A small spectrogram enhancement model, trained from scratch.
Model: arch unet, norm batchnorm, activation silu.
Training: muon at rate 0.0082, batches of 128.
Data: 78125 training examples, 12.5 epochs.
Rows from block 7 of a small spectrogram enhancement model, named by matrix and row number. Rows with one number belong to one channel. Each number is 200 + 20 x the weight over its row's rms, rounded and kept within 0 to 999. All counts start at 0.
After each channel's rows are labels from the 100 clips, of 14976, where the channel reaches its highest value: "responds to" is what is common among them. Only what is clearly more common there than usual is listed. The data: single English nouns, adjectives and verbs, spoken by a formant synthesiser in many voices. In brackets: how many of the 100, against the usual share in percent.
# convs0: first 3x3 conv (model.decb.0.1.convs.0.weight, 128x128x3x3, each kernel summed), inputs 64-127
# convs1: second 3x3 conv (model.decb.0.1.convs.1.weight, 128x128x3x3, transposed, each kernel summed), outputs 64-127

convs0.108,169,188,207,208,185,169,181,221,193,220,189,177,167,184,245,199,196,168,194,196,154,203,204,208,153,236,247,214,198,213,212,183,227,232,225,174,209,185,201,226,210,187,204,194,222,200,203,185,173,192,175,157,205,187,208,183,182,187,230,199,195,209,195,215
convs1.108,212,242,213,170,202,250,227,172,194,174,187,197,215,194,171,207,204,232,204,205,226,201,206,195,210,152,176,218,187,205,228,214,190,177,196,169,186,203,181,192,186,177,221,225,222,234,174,199,212,187,189,205,178,200,196,196,199,201,153,195,203,191,241,232
responds to: /n/ (44 vs 20.5); /tʃ/ (32 vs 6.9); /ʃ/ (30 vs 5.6); /ə/ (26 vs 7.7)

convs0.63,175,229,203,222,171,169,204,180,212,242,206,217,203,195,168,190,168,240,187,200,247,211,207,201,237,188,215,237,195,206,204,180,176,201,193,200,204,167,202,174,177,177,154,203,194,200,167,180,188,201,205,211,187,214,206,186,212,200,208,199,195,179,188,184
convs1.63,183,184,220,193,211,202,218,209,248,203,215,199,197,202,206,188,229,190,215,231,172,218,202,161,157,183,175,200,214,176,212,205,217,204,215,234,180,225,180,235,184,182,196,203,215,217,165,221,207,209,179,228,194,225,235,198,218,211,171,198,207,192,214,194
responds to: /d/ (69 vs 22.5)

convs0.55,226,183,181,216,227,170,202,191,180,194,188,186,179,202,217,201,191,220,197,160,198,170,181,176,203,232,186,224,169,198,183,213,187,189,212,242,194,219,206,182,163,192,151,226,198,217,197,178,213,174,167,168,196,169,214,199,228,160,194,187,205,204,154,198
convs1.55,184,157,208,212,173,178,186,174,201,225,224,177,202,195,189,199,200,190,180,194,228,217,237,206,204,196,167,182,212,198,156,186,209,187,195,157,193,178,158,210,189,198,205,187,222,188,192,219,190,193,198,205,199,228,194,204,186,204,178,198,153,195,224,178
responds to: white noise (95 vs 12.2)

convs0.14,213,200,206,201,175,201,223,195,221,206,193,203,215,220,209,202,215,200,199,160,143,220,186,181,221,208,187,190,212,204,221,187,190,191,225,183,201,185,203,207,191,198,174,209,214,187,205,202,198,199,206,215,184,182,195,171,211,196,239,235,177,205,210,165
convs1.14,176,201,172,219,232,166,196,189,200,210,194,226,210,224,157,215,201,218,184,180,203,200,191,213,185,196,223,190,179,206,203,222,199,209,195,231,191,175,161,192,211,238,193,179,196,219,195,209,243,224,201,215,194,216,222,177,216,140,172,192,208,201,211,258
responds to: /n/ (48 vs 20.5); clipping (41 vs 8); /eɪ/ (26 vs 8.9)

convs0.88,207,192,183,223,184,226,219,181,188,175,179,194,166,216,215,198,215,215,210,194,177,207,172,244,204,187,208,192,192,184,169,194,264,172,209,225,186,205,164,188,188,246,176,202,191,190,210,203,203,172,212,191,214,202,224,173,211,227,219,187,221,218,203,169
convs1.88,206,186,209,205,201,199,185,234,182,246,222,209,236,211,191,162,175,186,214,200,211,229,237,198,200,236,166,194,207,230,172,154,175,180,233,217,206,220,201,211,206,208,197,201,190,222,181,185,164,234,197,213,225,186,200,220,195,218,182,206,173,187,236,188
responds to: /k/ (49 vs 18.5); /n/ (48 vs 20.5); /ə/ (46 vs 7.7); mains hum (34 vs 12.6)

convs0.33,201,185,207,150,189,214,244,230,192,191,193,183,190,216,198,198,177,211,180,196,203,150,236,187,218,188,202,215,195,189,202,213,193,179,225,216,202,197,198,202,196,191,206,192,210,156,214,199,257,177,195,193,217,193,215,165,223,207,171,185,194,196,153,166
convs1.33,211,186,180,224,183,156,167,187,214,176,193,185,191,197,180,219,191,219,187,186,179,216,212,198,155,192,207,177,196,191,188,185,194,177,204,248,202,172,172,194,202,238,194,194,210,219,159,198,127,199,197,219,197,234,199,233,201,214,211,197,183,207,225,199
responds to: pink noise (84 vs 12.4); clipping (36 vs 8)

convs0.101,165,203,175,195,204,189,171,192,209,210,219,193,184,199,194,196,178,190,185,194,211,194,199,208,237,173,202,234,180,202,195,207,158,220,213,194,196,224,232,266,214,180,216,209,221,204,201,200,157,198,188,260,230,190,171,184,190,196,206,201,205,184,187,223
convs1.101,195,196,202,198,198,204,211,180,214,178,211,199,208,203,220,200,212,233,234,168,192,195,203,189,214,187,208,175,220,208,179,214,225,170,208,227,208,181,176,157,180,191,196,176,197,211,216,154,254,162,214,202,211,242,207,235,198,194,219,198,153,244,192,201
responds to: /d/ (50 vs 22.5); /ɔ/ (26 vs 9.7)

convs0.109,206,199,202,212,178,181,181,177,193,190,150,194,195,184,195,190,236,209,204,207,184,203,205,189,234,229,204,198,194,198,196,171,199,207,216,226,227,182,202,166,168,240,190,175,241,209,196,183,194,153,211,173,195,187,202,218,201,213,204,205,227,216,196,167
convs1.109,206,219,195,208,219,237,226,207,214,209,244,207,194,214,234,193,187,177,171,181,256,253,191,228,183,204,191,218,209,208,206,192,198,203,179,165,169,194,190,202,173,212,188,193,199,190,184,181,199,228,185,200,196,198,200,193,222,220,172,171,219,238,221,227
responds to: pink noise (60 vs 12.4); thin (high-pass) (59 vs 12.4)

convs0.62,191,190,194,189,212,200,224,209,205,156,181,185,197,219,246,196,211,192,185,206,183,215,213,198,156,241,203,222,199,217,201,230,177,224,175,169,225,194,218,202,191,237,223,183,170,195,227,208,191,217,196,217,225,196,206,216,190,197,189,216,197,200,202,220
convs1.62,211,182,199,182,175,209,217,203,232,183,210,234,200,220,160,221,191,205,242,170,211,189,199,202,224,190,201,197,190,187,193,177,219,233,219,180,242,221,160,240,200,203,217,200,223,214,190,170,220,199,220,245,202,171,226,209,208,187,177,230,189,227,183,218
responds to: mains hum (35 vs 12.6)

convs0.83,210,206,168,178,184,223,159,170,215,185,225,205,194,171,163,200,215,195,205,167,203,178,238,184,205,203,214,192,208,184,205,213,209,174,198,205,197,224,234,199,188,212,160,202,175,203,174,196,197,194,177,176,253,189,175,191,209,191,261,195,210,205,216,209
convs1.83,198,229,214,210,215,179,220,188,204,199,201,193,213,191,211,201,214,234,163,194,218,185,163,221,200,172,185,223,185,184,211,188,177,244,220,207,236,167,195,217,220,219,199,215,190,189,186,209,213,219,175,236,195,211,195,168,205,220,237,203,180,219,182,222
responds to: thin (high-pass) (100 vs 12.4)

convs0.32,161,218,157,227,155,196,243,206,187,198,214,219,189,215,200,218,213,186,169,197,211,214,201,182,242,214,179,250,206,213,205,179,186,203,178,216,173,204,199,186,227,187,183,173,170,214,212,200,177,175,242,219,195,186,193,177,187,192,235,230,191,189,187,228
convs1.32,188,197,221,153,248,176,200,202,181,217,192,215,220,209,218,199,204,207,192,193,202,181,170,209,200,206,191,157,193,198,183,192,207,210,192,201,218,171,185,192,180,215,228,244,210,196,190,215,220,174,177,199,188,238,191,191,187,199,170,219,235,223,230,167
responds to: thin (high-pass) (100 vs 12.4)

convs0.4,184,198,177,164,197,139,201,198,213,186,196,187,215,167,181,216,192,185,203,183,206,209,224,175,211,198,177,167,192,175,195,242,202,245,190,203,198,205,215,195,184,201,153,210,180,215,192,185,201,211,155,208,230,189,231,183,208,190,201,256,198,211,180,174
convs1.4,180,179,166,231,154,241,174,185,173,173,192,189,181,244,189,213,229,171,219,208,194,205,208,209,218,210,212,251,180,219,199,177,197,234,214,206,187,171,205,219,232,202,200,225,202,173,226,180,210,188,227,196,183,192,210,187,194,204,210,192,189,193,200,212
responds to: /k/ (43 vs 18.5); /p/ (37 vs 9.8); /ɝ/ (30 vs 12.9); /ə/ (25 vs 7.7)

convs0.1,221,197,231,170,199,199,196,211,189,212,178,199,185,218,179,212,200,240,206,198,205,204,231,197,178,189,177,183,206,191,232,174,162,186,207,185,215,200,200,206,205,254,155,184,178,205,238,208,207,177,218,203,206,191,215,181,188,217,176,179,228,174,189,183
convs1.1,208,188,174,214,182,205,191,188,203,215,218,215,230,216,173,174,244,195,197,216,205,176,197,205,225,216,203,176,201,208,228,217,246,193,212,202,200,185,216,175,219,199,230,171,185,210,169,206,180,197,165,215,210,211,168,238,195,188,222,221,196,213,210,159
responds to: /p/ (67 vs 9.8); /t/ (61 vs 27.3); /ʌ/ (26 vs 3.7); /ɑ/ (26 vs 10)

convs0.112,165,184,178,189,203,174,186,207,200,220,199,166,202,218,174,173,182,189,173,182,210,218,194,196,165,203,173,218,206,213,186,181,175,210,213,193,211,188,193,258,218,220,123,203,183,190,208,197,249,203,195,186,198,199,192,193,214,192,172,246,212,227,224,199
convs1.112,190,215,211,214,227,209,212,193,194,210,220,229,216,211,208,203,203,210,230,183,155,174,199,167,212,204,206,177,206,191,184,198,224,212,211,212,210,199,184,176,199,175,253,178,208,255,162,201,127,197,196,219,211,204,200,206,201,174,248,217,202,206,194,182
responds to: white noise (59 vs 12.2); clipping (44 vs 8)

convs0.97,185,217,180,172,175,179,197,148,186,214,194,172,199,170,208,177,184,206,174,195,183,230,196,199,177,185,199,194,159,229,182,205,188,166,206,207,202,184,155,224,163,217,182,195,216,211,164,215,190,179,169,215,157,212,217,198,194,196,200,201,187,228,204,175
convs1.97,177,141,232,192,223,214,163,216,205,196,211,240,186,202,179,186,192,197,229,225,195,204,185,155,210,212,185,167,213,183,223,224,255,191,202,203,207,191,231,216,212,206,223,184,178,206,191,175,232,188,250,202,213,198,220,218,199,208,210,238,194,223,211,197
responds to: /p/ (56 vs 9.8); muffled (low-pass) (43 vs 12.2); mains hum (35 vs 12.6)

convs0.39,211,228,149,201,191,213,184,220,244,214,177,203,223,211,177,186,181,182,218,189,196,219,179,178,221,211,203,190,187,194,194,181,222,158,171,193,176,207,166,193,246,201,217,205,225,203,184,206,193,185,210,233,201,191,197,174,197,209,210,202,210,185,137,209
convs1.39,183,169,222,186,201,201,186,174,193,210,227,205,182,192,189,197,220,216,217,223,194,220,183,184,174,181,208,199,211,211,202,223,222,206,227,211,246,159,229,198,169,174,184,219,222,210,182,160,212,168,184,217,170,188,177,215,217,164,228,174,201,180,229,200
responds to: thin (high-pass) (36 vs 12.4)

convs0.50,187,192,158,237,207,170,174,160,208,175,192,217,192,194,224,211,145,170,202,197,191,200,202,202,200,197,223,182,209,222,193,182,176,213,224,172,186,191,200,217,176,186,211,205,212,157,168,214,233,182,185,216,185,226,231,168,186,209,215,226,181,165,210,212
convs1.50,226,197,197,189,212,194,204,199,205,199,201,199,177,222,190,173,223,187,198,199,171,186,159,204,205,214,194,192,180,147,185,227,191,193,213,197,213,231,167,180,184,206,197,183,219,199,185,197,199,188,179,188,211,196,213,210,220,174,207,170,215,200,165,171
responds to: white noise (85 vs 12.2); thin (high-pass) (31 vs 12.4)

convs0.94,178,199,127,186,178,175,206,186,203,185,199,217,195,189,198,160,165,208,170,177,192,215,189,192,190,182,186,204,197,208,183,212,181,164,193,191,204,194,167,186,199,173,157,195,187,200,170,180,185,191,171,225,214,205,212,185,186,172,183,207,162,164,222,225
convs1.94,218,180,233,217,227,201,207,206,198,237,221,191,188,226,203,229,211,195,191,226,237,223,223,190,173,215,181,231,199,236,223,187,174,218,193,185,209,175,239,196,208,170,224,183,219,198,226,189,218,204,243,199,207,200,185,191,218,208,217,180,217,224,172,202
responds to: mains hum (36 vs 12.6); /f/ (32 vs 8.6)

convs0.110,210,203,215,211,223,177,209,232,170,217,174,202,219,221,219,190,185,195,187,213,177,214,201,178,180,219,198,214,189,190,189,204,198,222,193,184,217,191,165,206,209,180,141,203,201,215,206,197,188,188,221,182,222,193,224,223,223,223,193,189,197,154,225,174
convs1.110,214,199,206,190,169,210,197,179,196,169,205,222,218,221,183,216,186,190,226,192,203,172,182,254,222,195,239,190,214,216,202,218,199,199,209,230,232,215,224,193,182,203,229,213,198,206,227,169,174,177,193,219,199,209,187,198,192,219,215,186,184,255,194,212
responds to: /p/ (62 vs 9.8)

convs0.64,196,178,181,195,211,181,170,213,178,190,175,189,198,212,203,215,231,186,179,224,227,205,205,182,192,183,170,214,200,227,209,181,181,160,171,197,181,171,222,193,190,207,216,190,218,184,175,201,192,217,194,202,166,187,201,190,218,205,214,176,198,209,156,237
convs1.64,220,242,197,189,173,224,173,199,219,206,212,190,183,211,188,171,168,192,221,175,170,226,187,200,228,198,200,213,222,206,176,205,206,199,221,240,238,267,185,199,173,216,196,163,236,220,208,198,208,188,186,205,223,183,209,199,188,182,186,203,189,189,208,185
responds to: mains hum (48 vs 12.6); muffled (low-pass) (39 vs 12.2); /æ/ (33 vs 8.8)

convs0.9,187,204,201,189,210,207,180,240,185,205,182,180,181,209,201,165,223,178,166,194,177,189,205,193,176,183,164,192,238,214,206,193,204,197,233,203,210,193,260,228,174,181,168,194,185,205,252,150,218,194,177,179,178,193,199,193,205,208,171,178,209,190,260,175
convs1.9,210,176,160,205,207,199,214,171,216,197,200,202,205,195,182,220,202,227,192,163,243,195,222,201,183,181,198,199,167,183,198,210,166,169,173,203,172,198,183,181,197,198,200,234,214,193,192,218,194,179,211,220,185,188,233,180,209,171,206,191,192,222,155,203
responds to: clipping (77 vs 8)

convs0.104,158,180,179,192,208,185,196,218,166,206,221,221,234,197,196,186,180,222,202,209,223,210,222,201,189,188,201,162,179,186,231,204,172,195,209,205,191,186,238,207,198,210,214,184,181,166,142,166,202,171,181,216,223,200,187,209,199,159,196,191,157,203,204,204
convs1.104,235,214,213,182,187,179,176,187,205,212,180,148,182,201,185,238,220,183,214,186,168,205,178,227,207,179,182,211,198,222,196,234,192,218,214,218,219,238,193,195,194,180,186,209,222,224,227,198,213,233,157,217,195,191,174,189,198,180,214,235,217,179,203,234
responds to: muffled (low-pass) (77 vs 12.2)

convs0.42,180,230,191,197,163,166,182,206,173,206,184,215,164,209,223,236,214,221,213,234,214,207,211,181,207,223,243,211,197,174,215,190,230,185,228,203,182,193,177,204,176,181,185,182,194,208,199,175,214,197,203,195,174,213,195,212,210,199,177,220,220,194,172,208
convs1.42,235,170,196,178,225,196,228,158,235,178,190,180,201,179,175,249,163,160,197,195,205,196,214,213,132,189,180,206,171,199,180,198,201,210,177,187,211,195,194,198,181,196,225,237,213,203,209,201,205,210,200,175,183,177,210,184,215,177,219,215,172,191,193,200
responds to: /i/ (57 vs 8.6); /n/ (55 vs 20.5); /eɪ/ (29 vs 8.9)

convs0.99,213,199,196,225,177,205,189,195,192,194,231,215,203,228,218,183,213,195,192,177,204,219,202,238,190,200,201,201,194,217,187,160,197,144,174,239,186,226,205,167,199,197,203,224,193,207,207,213,235,218,200,227,190,232,222,230,224,207,203,182,225,169,263,189
convs1.99,209,171,205,215,190,212,238,197,166,227,176,207,233,164,178,180,193,187,204,193,231,190,222,187,215,208,189,195,229,199,222,203,192,175,191,192,190,167,176,225,266,206,193,211,207,184,179,198,170,175,226,223,196,220,191,193,196,183,213,212,206,208,170,205
responds to: white noise (78 vs 12.2); thin (high-pass) (52 vs 12.4); clipping (36 vs 8)

convs0.41,177,200,182,232,201,197,213,187,179,197,151,186,157,206,202,180,180,203,188,186,141,198,218,215,211,214,180,183,221,233,177,204,181,187,216,215,166,216,187,185,175,207,177,181,251,170,198,187,225,204,180,196,198,218,193,195,207,186,171,206,190,184,195,220
convs1.41,203,200,214,187,202,196,163,236,211,211,218,227,214,166,182,206,197,223,227,229,214,194,165,161,185,193,225,207,162,175,184,186,211,209,210,206,240,164,219,214,189,206,207,217,216,212,222,169,170,173,192,174,188,200,194,200,182,197,178,183,180,201,193,173
responds to: /t/ (65 vs 27.3); mains hum (53 vs 12.6)

convs0.127,195,171,190,204,170,210,179,248,189,219,212,209,188,198,218,194,138,215,208,209,192,172,198,219,206,183,165,183,198,215,186,215,215,183,225,178,194,190,186,186,172,191,187,196,199,167,196,243,154,187,191,181,203,172,194,197,199,175,164,203,181,217,187,177
convs1.127,229,218,216,220,216,216,171,182,240,207,180,182,204,234,216,196,180,208,221,168,222,202,199,203,227,202,176,190,196,190,186,206,230,224,222,193,205,203,195,197,218,204,197,172,213,210,205,182,236,231,213,211,206,185,214,226,232,210,214,180,215,208,193,181
responds to: clipping (40 vs 8)

convs0.125,182,205,179,182,174,202,201,185,194,216,173,175,181,197,190,190,190,204,167,185,172,218,174,212,190,181,206,178,225,228,177,139,202,178,216,189,180,168,209,153,180,195,202,177,222,181,216,212,160,206,187,224,183,196,204,182,199,202,213,229,202,220,251,209
convs1.125,210,200,213,221,190,197,218,213,190,195,226,214,193,223,207,218,172,206,238,168,218,210,206,223,212,229,159,187,187,182,244,217,183,188,194,183,167,190,166,222,235,204,221,242,179,198,172,219,200,188,180,215,205,189,210,198,194,161,189,147,183,181,163,168
responds to: clipping (98 vs 8); mains hum (40 vs 12.6)

convs0.36,190,229,195,177,208,221,177,191,209,212,212,187,194,211,179,192,211,178,214,200,196,195,179,203,146,171,188,166,186,193,154,177,181,141,212,229,197,201,181,182,192,210,231,212,183,204,220,189,221,185,168,183,176,232,228,249,209,208,187,202,198,210,207,210
convs1.36,186,197,199,210,210,198,232,164,229,215,176,180,240,192,187,186,167,186,213,174,208,174,222,184,209,207,184,233,222,180,191,195,225,231,228,198,216,187,194,178,226,200,203,196,199,183,173,190,203,178,250,217,226,201,212,157,193,213,215,207,191,193,176,185
responds to: white noise (65 vs 12.2); clipping (37 vs 8); pink noise (31 vs 12.4)

convs0.105,186,212,149,181,171,175,184,199,209,232,168,209,213,186,193,189,214,218,194,189,204,205,191,189,173,205,185,171,185,183,195,218,184,197,218,212,187,201,197,220,218,169,216,182,180,236,157,202,185,208,202,240,202,197,223,202,219,201,226,194,193,218,192,206
convs1.105,180,184,218,242,178,224,191,181,195,183,216,180,211,218,209,190,225,181,161,195,180,187,191,216,223,174,242,197,200,233,217,206,205,158,175,202,234,212,199,183,199,206,183,199,190,172,206,205,203,226,174,184,208,209,186,214,179,197,196,215,214,168,187,189
responds to: /t/ (59 vs 27.3); /p/ (41 vs 9.8)

convs0.121,177,193,202,216,177,178,242,238,195,188,186,191,191,200,187,198,189,250,167,177,207,175,179,186,219,152,190,183,184,201,171,200,163,217,210,214,218,239,212,214,222,173,197,165,185,228,194,163,195,218,197,168,168,202,245,200,194,174,188,207,195,206,214,237
convs1.121,217,197,193,150,201,229,186,220,189,215,245,214,240,207,188,197,225,160,212,205,202,202,174,179,219,195,237,219,207,214,200,206,217,191,187,180,206,230,207,244,177,204,206,210,190,185,212,187,173,192,206,186,202,199,145,191,222,179,204,167,214,179,199,211
responds to: /p/ (46 vs 9.8); mains hum (43 vs 12.6)

convs0.56,183,178,206,179,173,192,194,183,230,229,179,188,191,192,199,179,152,198,203,181,208,185,212,213,229,188,181,202,194,210,173,170,183,239,237,191,189,213,227,221,214,213,165,233,218,200,190,182,169,197,202,210,205,190,168,223,212,202,182,217,206,217,137,220
convs1.56,183,207,196,222,245,193,217,191,190,184,243,224,178,202,206,200,230,202,210,194,176,182,194,188,204,209,183,190,258,185,199,195,229,210,199,215,202,195,201,195,190,187,228,187,216,217,196,190,232,217,198,217,173,237,224,194,202,181,218,193,207,178,242,205
responds to: /n/ (46 vs 20.5); /ɪ/ (32 vs 14.2); /eɪ/ (28 vs 8.9)

convs0.120,186,183,196,179,172,193,183,214,186,193,203,187,212,222,196,229,224,214,194,179,178,211,184,181,184,188,228,183,189,234,228,221,155,176,184,200,157,194,207,184,184,168,208,188,253,188,210,201,185,198,184,222,213,218,247,168,201,187,204,238,168,214,194,225
convs1.120,199,210,191,204,200,184,162,163,170,186,233,182,201,190,248,207,191,180,206,214,186,225,188,180,220,206,214,235,180,193,175,156,190,212,218,222,204,195,179,204,193,182,176,195,187,203,175,182,216,214,235,189,202,185,169,217,208,215,164,220,229,177,224,169
responds to: mains hum (83 vs 12.6); thin (high-pass) (33 vs 12.4)

convs0.91,195,170,151,210,193,179,187,194,186,212,178,194,191,189,181,195,211,205,199,190,208,175,194,206,197,212,202,204,214,185,215,190,195,175,220,176,202,196,204,254,188,200,179,204,170,184,188,194,190,232,163,215,197,190,221,177,203,148,227,196,190,203,157,204
convs1.91,190,159,212,187,217,195,212,196,209,216,197,189,229,192,183,164,177,225,217,192,159,216,205,155,188,189,205,176,152,220,196,202,232,203,174,206,170,220,186,191,216,188,193,176,178,224,228,210,177,205,195,174,177,226,193,208,194,179,209,221,178,192,198,192
responds to: voice: child-like voice (86 vs 25.4); /eɪ/ (27 vs 8.9)

convs0.48,182,162,194,201,189,179,210,194,189,186,215,180,212,170,184,175,216,184,192,190,199,216,194,187,181,215,199,192,181,208,175,219,185,215,239,202,183,182,225,223,169,184,183,217,220,190,195,207,219,191,184,163,210,202,175,232,207,194,191,219,190,202,199,235
convs1.48,220,221,206,207,205,228,191,204,208,204,197,187,200,186,215,208,157,188,219,198,206,216,205,222,200,167,171,216,205,201,201,170,205,201,192,198,187,195,220,193,174,246,196,226,197,176,220,247,175,215,197,229,168,192,232,175,206,237,176,162,203,168,228,178
responds to: pink noise (75 vs 12.4); clipping (35 vs 8)

convs0.26,149,198,229,177,178,203,202,162,196,214,204,180,181,209,185,203,187,222,167,174,182,226,200,212,186,174,199,175,193,225,182,215,208,229,193,199,192,181,177,204,206,201,163,161,196,211,195,177,213,177,214,224,183,199,187,208,191,207,201,234,208,193,177,209
convs1.26,203,235,183,206,209,154,200,203,224,209,196,209,181,189,208,201,190,183,248,182,196,200,170,203,206,215,198,189,175,207,185,224,226,200,225,228,198,214,192,179,179,213,199,218,232,183,154,232,231,211,165,227,220,193,232,188,208,186,200,181,174,186,215,207
responds to: /d/ (65 vs 22.5)

convs0.7,204,211,178,221,172,186,189,161,192,190,178,191,199,192,200,205,168,213,201,179,158,208,194,206,164,179,181,156,203,207,178,177,164,202,206,198,187,201,171,217,205,199,193,195,199,183,173,204,191,190,170,222,144,206,190,184,204,194,211,217,228,203,209,160
convs1.7,187,213,206,168,206,181,178,225,192,196,191,235,192,202,254,181,239,162,211,191,232,207,194,180,195,201,224,207,184,219,202,168,217,213,193,212,210,202,219,181,189,174,199,157,222,220,223,171,195,230,210,184,209,172,236,238,220,181,211,217,212,181,168,223
responds to: /p/ (46 vs 9.8); /k/ (45 vs 18.5)

convs0.40,207,217,173,228,191,172,228,198,170,186,197,214,202,195,202,190,183,194,184,201,198,236,208,221,175,192,181,198,191,210,213,204,194,201,199,185,215,170,172,175,203,180,174,196,212,167,207,184,205,163,217,169,208,200,221,178,216,229,209,195,234,165,204,141
convs1.40,211,167,202,186,171,199,186,204,177,188,202,196,221,225,189,211,172,201,238,152,189,183,204,188,227,211,243,204,237,218,211,217,210,205,218,211,216,210,194,208,184,188,230,194,212,236,175,187,173,216,198,202,188,214,203,227,193,206,201,201,191,216,198,210
responds to: /k/ (45 vs 18.5); /p/ (32 vs 9.8); /ə/ (27 vs 7.7)

convs0.115,196,231,206,194,176,176,207,191,200,203,210,212,202,181,219,239,192,234,191,200,222,180,201,183,170,194,225,193,173,187,212,220,200,213,169,207,213,170,177,205,219,235,226,191,192,183,179,176,199,203,203,170,189,199,214,210,196,203,185,220,185,183,192,216
convs1.115,226,201,227,197,149,208,203,228,220,197,202,189,194,161,192,173,219,220,213,213,200,159,232,189,240,222,177,271,216,194,190,180,240,203,207,175,170,239,208,185,208,181,187,225,209,181,208,221,206,198,227,193,227,204,172,193,207,195,212,179,171,238,199,217
responds to: /t/ (65 vs 27.3); /eɪ/ (44 vs 8.9); /s/ (43 vs 20.2); /ə/ (27 vs 7.7)

convs0.6,200,177,161,209,192,226,190,202,152,205,194,196,224,171,182,183,185,185,217,188,179,191,223,228,197,161,186,184,212,206,209,198,189,207,206,217,218,214,174,204,172,220,182,220,170,204,167,192,195,187,154,160,157,175,191,199,210,189,159,201,171,217,217,199
convs1.6,184,196,216,169,215,193,189,191,216,175,218,182,245,214,223,214,234,204,177,195,202,201,168,187,181,225,213,209,220,230,208,183,215,193,196,186,187,206,200,216,212,204,221,189,196,205,246,202,195,194,226,219,223,226,191,193,180,209,207,207,212,173,182,172
responds to: /k/ (38 vs 18.5)

convs0.22,201,180,176,196,162,201,200,179,192,215,221,186,215,239,206,211,159,200,210,174,207,240,186,191,205,216,196,197,182,207,180,202,237,221,202,208,231,215,210,190,212,173,154,201,209,196,133,216,238,188,186,201,202,222,195,188,207,202,183,202,185,229,195,192
convs1.22,195,248,220,221,167,178,198,209,206,163,168,198,187,160,200,192,196,186,224,190,180,177,189,184,183,222,205,166,175,212,195,221,188,183,152,193,174,196,233,190,180,214,221,192,223,198,226,185,166,205,233,175,161,170,174,176,195,200,201,199,167,195,205,206
responds to: white noise (95 vs 12.2)

convs0.113,182,165,175,192,179,171,193,227,203,200,225,223,187,180,198,242,191,209,187,213,178,163,231,208,260,198,213,186,205,190,209,180,186,203,211,163,200,204,186,183,200,191,170,188,197,199,199,212,225,203,202,176,224,212,218,217,192,192,224,180,191,203,189,212
convs1.113,211,190,222,162,177,217,204,182,226,203,182,193,220,198,202,220,169,222,235,189,164,168,209,205,199,196,187,190,192,152,171,180,202,228,215,225,196,223,183,216,216,197,232,213,204,173,195,174,154,190,172,198,199,190,206,234,201,218,193,202,215,219,206,196
responds to: white noise (74 vs 12.2); clipping (25 vs 8)

convs0.89,205,187,177,185,211,181,209,206,210,197,210,215,233,176,201,212,197,190,206,188,182,172,151,193,229,182,212,204,178,216,181,195,189,208,170,194,179,169,203,207,188,200,214,210,167,196,196,182,205,196,197,205,184,161,207,197,189,205,195,195,219,219,178,208
convs1.89,196,159,201,219,186,215,203,163,192,209,201,218,198,177,191,211,183,198,225,193,198,239,247,217,214,205,194,203,226,190,219,202,199,182,194,213,207,183,198,213,198,189,202,199,202,203,187,176,172,206,207,204,217,194,200,189,188,189,226,169,205,176,246,182
responds to: voice: deep voice (73 vs 24.8)

convs0.96,197,186,178,152,212,181,231,176,208,181,231,167,209,194,194,195,216,184,186,192,161,202,205,201,191,190,204,201,197,219,203,185,180,205,210,202,223,189,215,226,201,196,207,162,187,179,216,217,241,179,161,197,228,217,216,173,187,210,203,192,207,212,205,174
convs1.96,199,192,189,208,189,231,198,206,178,203,175,198,183,211,200,202,183,228,172,218,229,215,211,208,207,189,176,252,164,172,161,211,214,201,209,187,230,194,199,195,190,220,223,230,209,187,197,198,133,222,212,228,194,228,193,220,211,211,177,209,176,211,190,170
responds to: /t/ (56 vs 27.3); white noise (50 vs 12.2)

convs0.67,206,195,192,103,187,202,200,214,206,209,202,197,188,210,187,212,167,206,187,258,224,203,204,203,206,238,214,215,174,194,202,173,203,249,185,197,235,190,200,210,186,211,214,197,198,193,205,192,177,186,186,206,177,191,188,192,187,205,213,206,189,214,208,182
convs1.67,168,226,202,192,214,177,199,179,198,203,213,179,183,204,240,236,165,200,189,194,202,211,195,193,184,179,153,210,194,212,204,202,200,199,239,206,200,205,223,177,239,229,174,191,203,183,206,209,208,205,220,227,217,170,192,200,212,178,182,185,195,163,217,175
responds to: mains hum (34 vs 12.6)

convs0.17,209,204,215,160,161,200,228,224,192,209,193,218,214,200,177,191,199,216,207,180,187,183,178,190,165,194,184,228,187,219,166,230,161,173,225,192,183,190,224,225,175,205,184,197,158,206,246,227,205,191,225,208,205,223,206,159,210,206,224,222,199,214,233,211
convs1.17,211,212,218,213,202,194,191,156,190,175,234,203,186,186,213,173,198,196,207,227,191,213,202,213,228,214,237,165,220,194,202,185,224,201,203,212,219,198,214,185,190,166,196,207,234,196,181,187,183,242,214,202,210,189,176,215,213,222,222,189,232,206,154,191
responds to: clipping (61 vs 8); /ə/ (35 vs 7.7)

convs0.118,172,166,210,195,198,200,196,220,160,203,246,215,241,185,165,254,185,194,179,206,203,218,193,196,165,190,165,184,206,206,186,216,216,183,220,169,196,194,192,203,213,217,197,216,174,182,179,160,201,203,192,201,205,202,192,184,173,165,216,229,181,199,201,189
convs1.118,191,263,170,199,202,211,214,207,203,178,179,175,193,193,230,177,196,220,216,211,218,145,202,195,200,171,230,225,184,232,225,171,187,223,222,221,206,214,185,209,191,187,178,213,202,210,205,218,217,189,224,195,199,237,199,196,215,210,168,193,196,192,220,185
responds to: /t/ (59 vs 27.3); /eɪ/ (26 vs 8.9)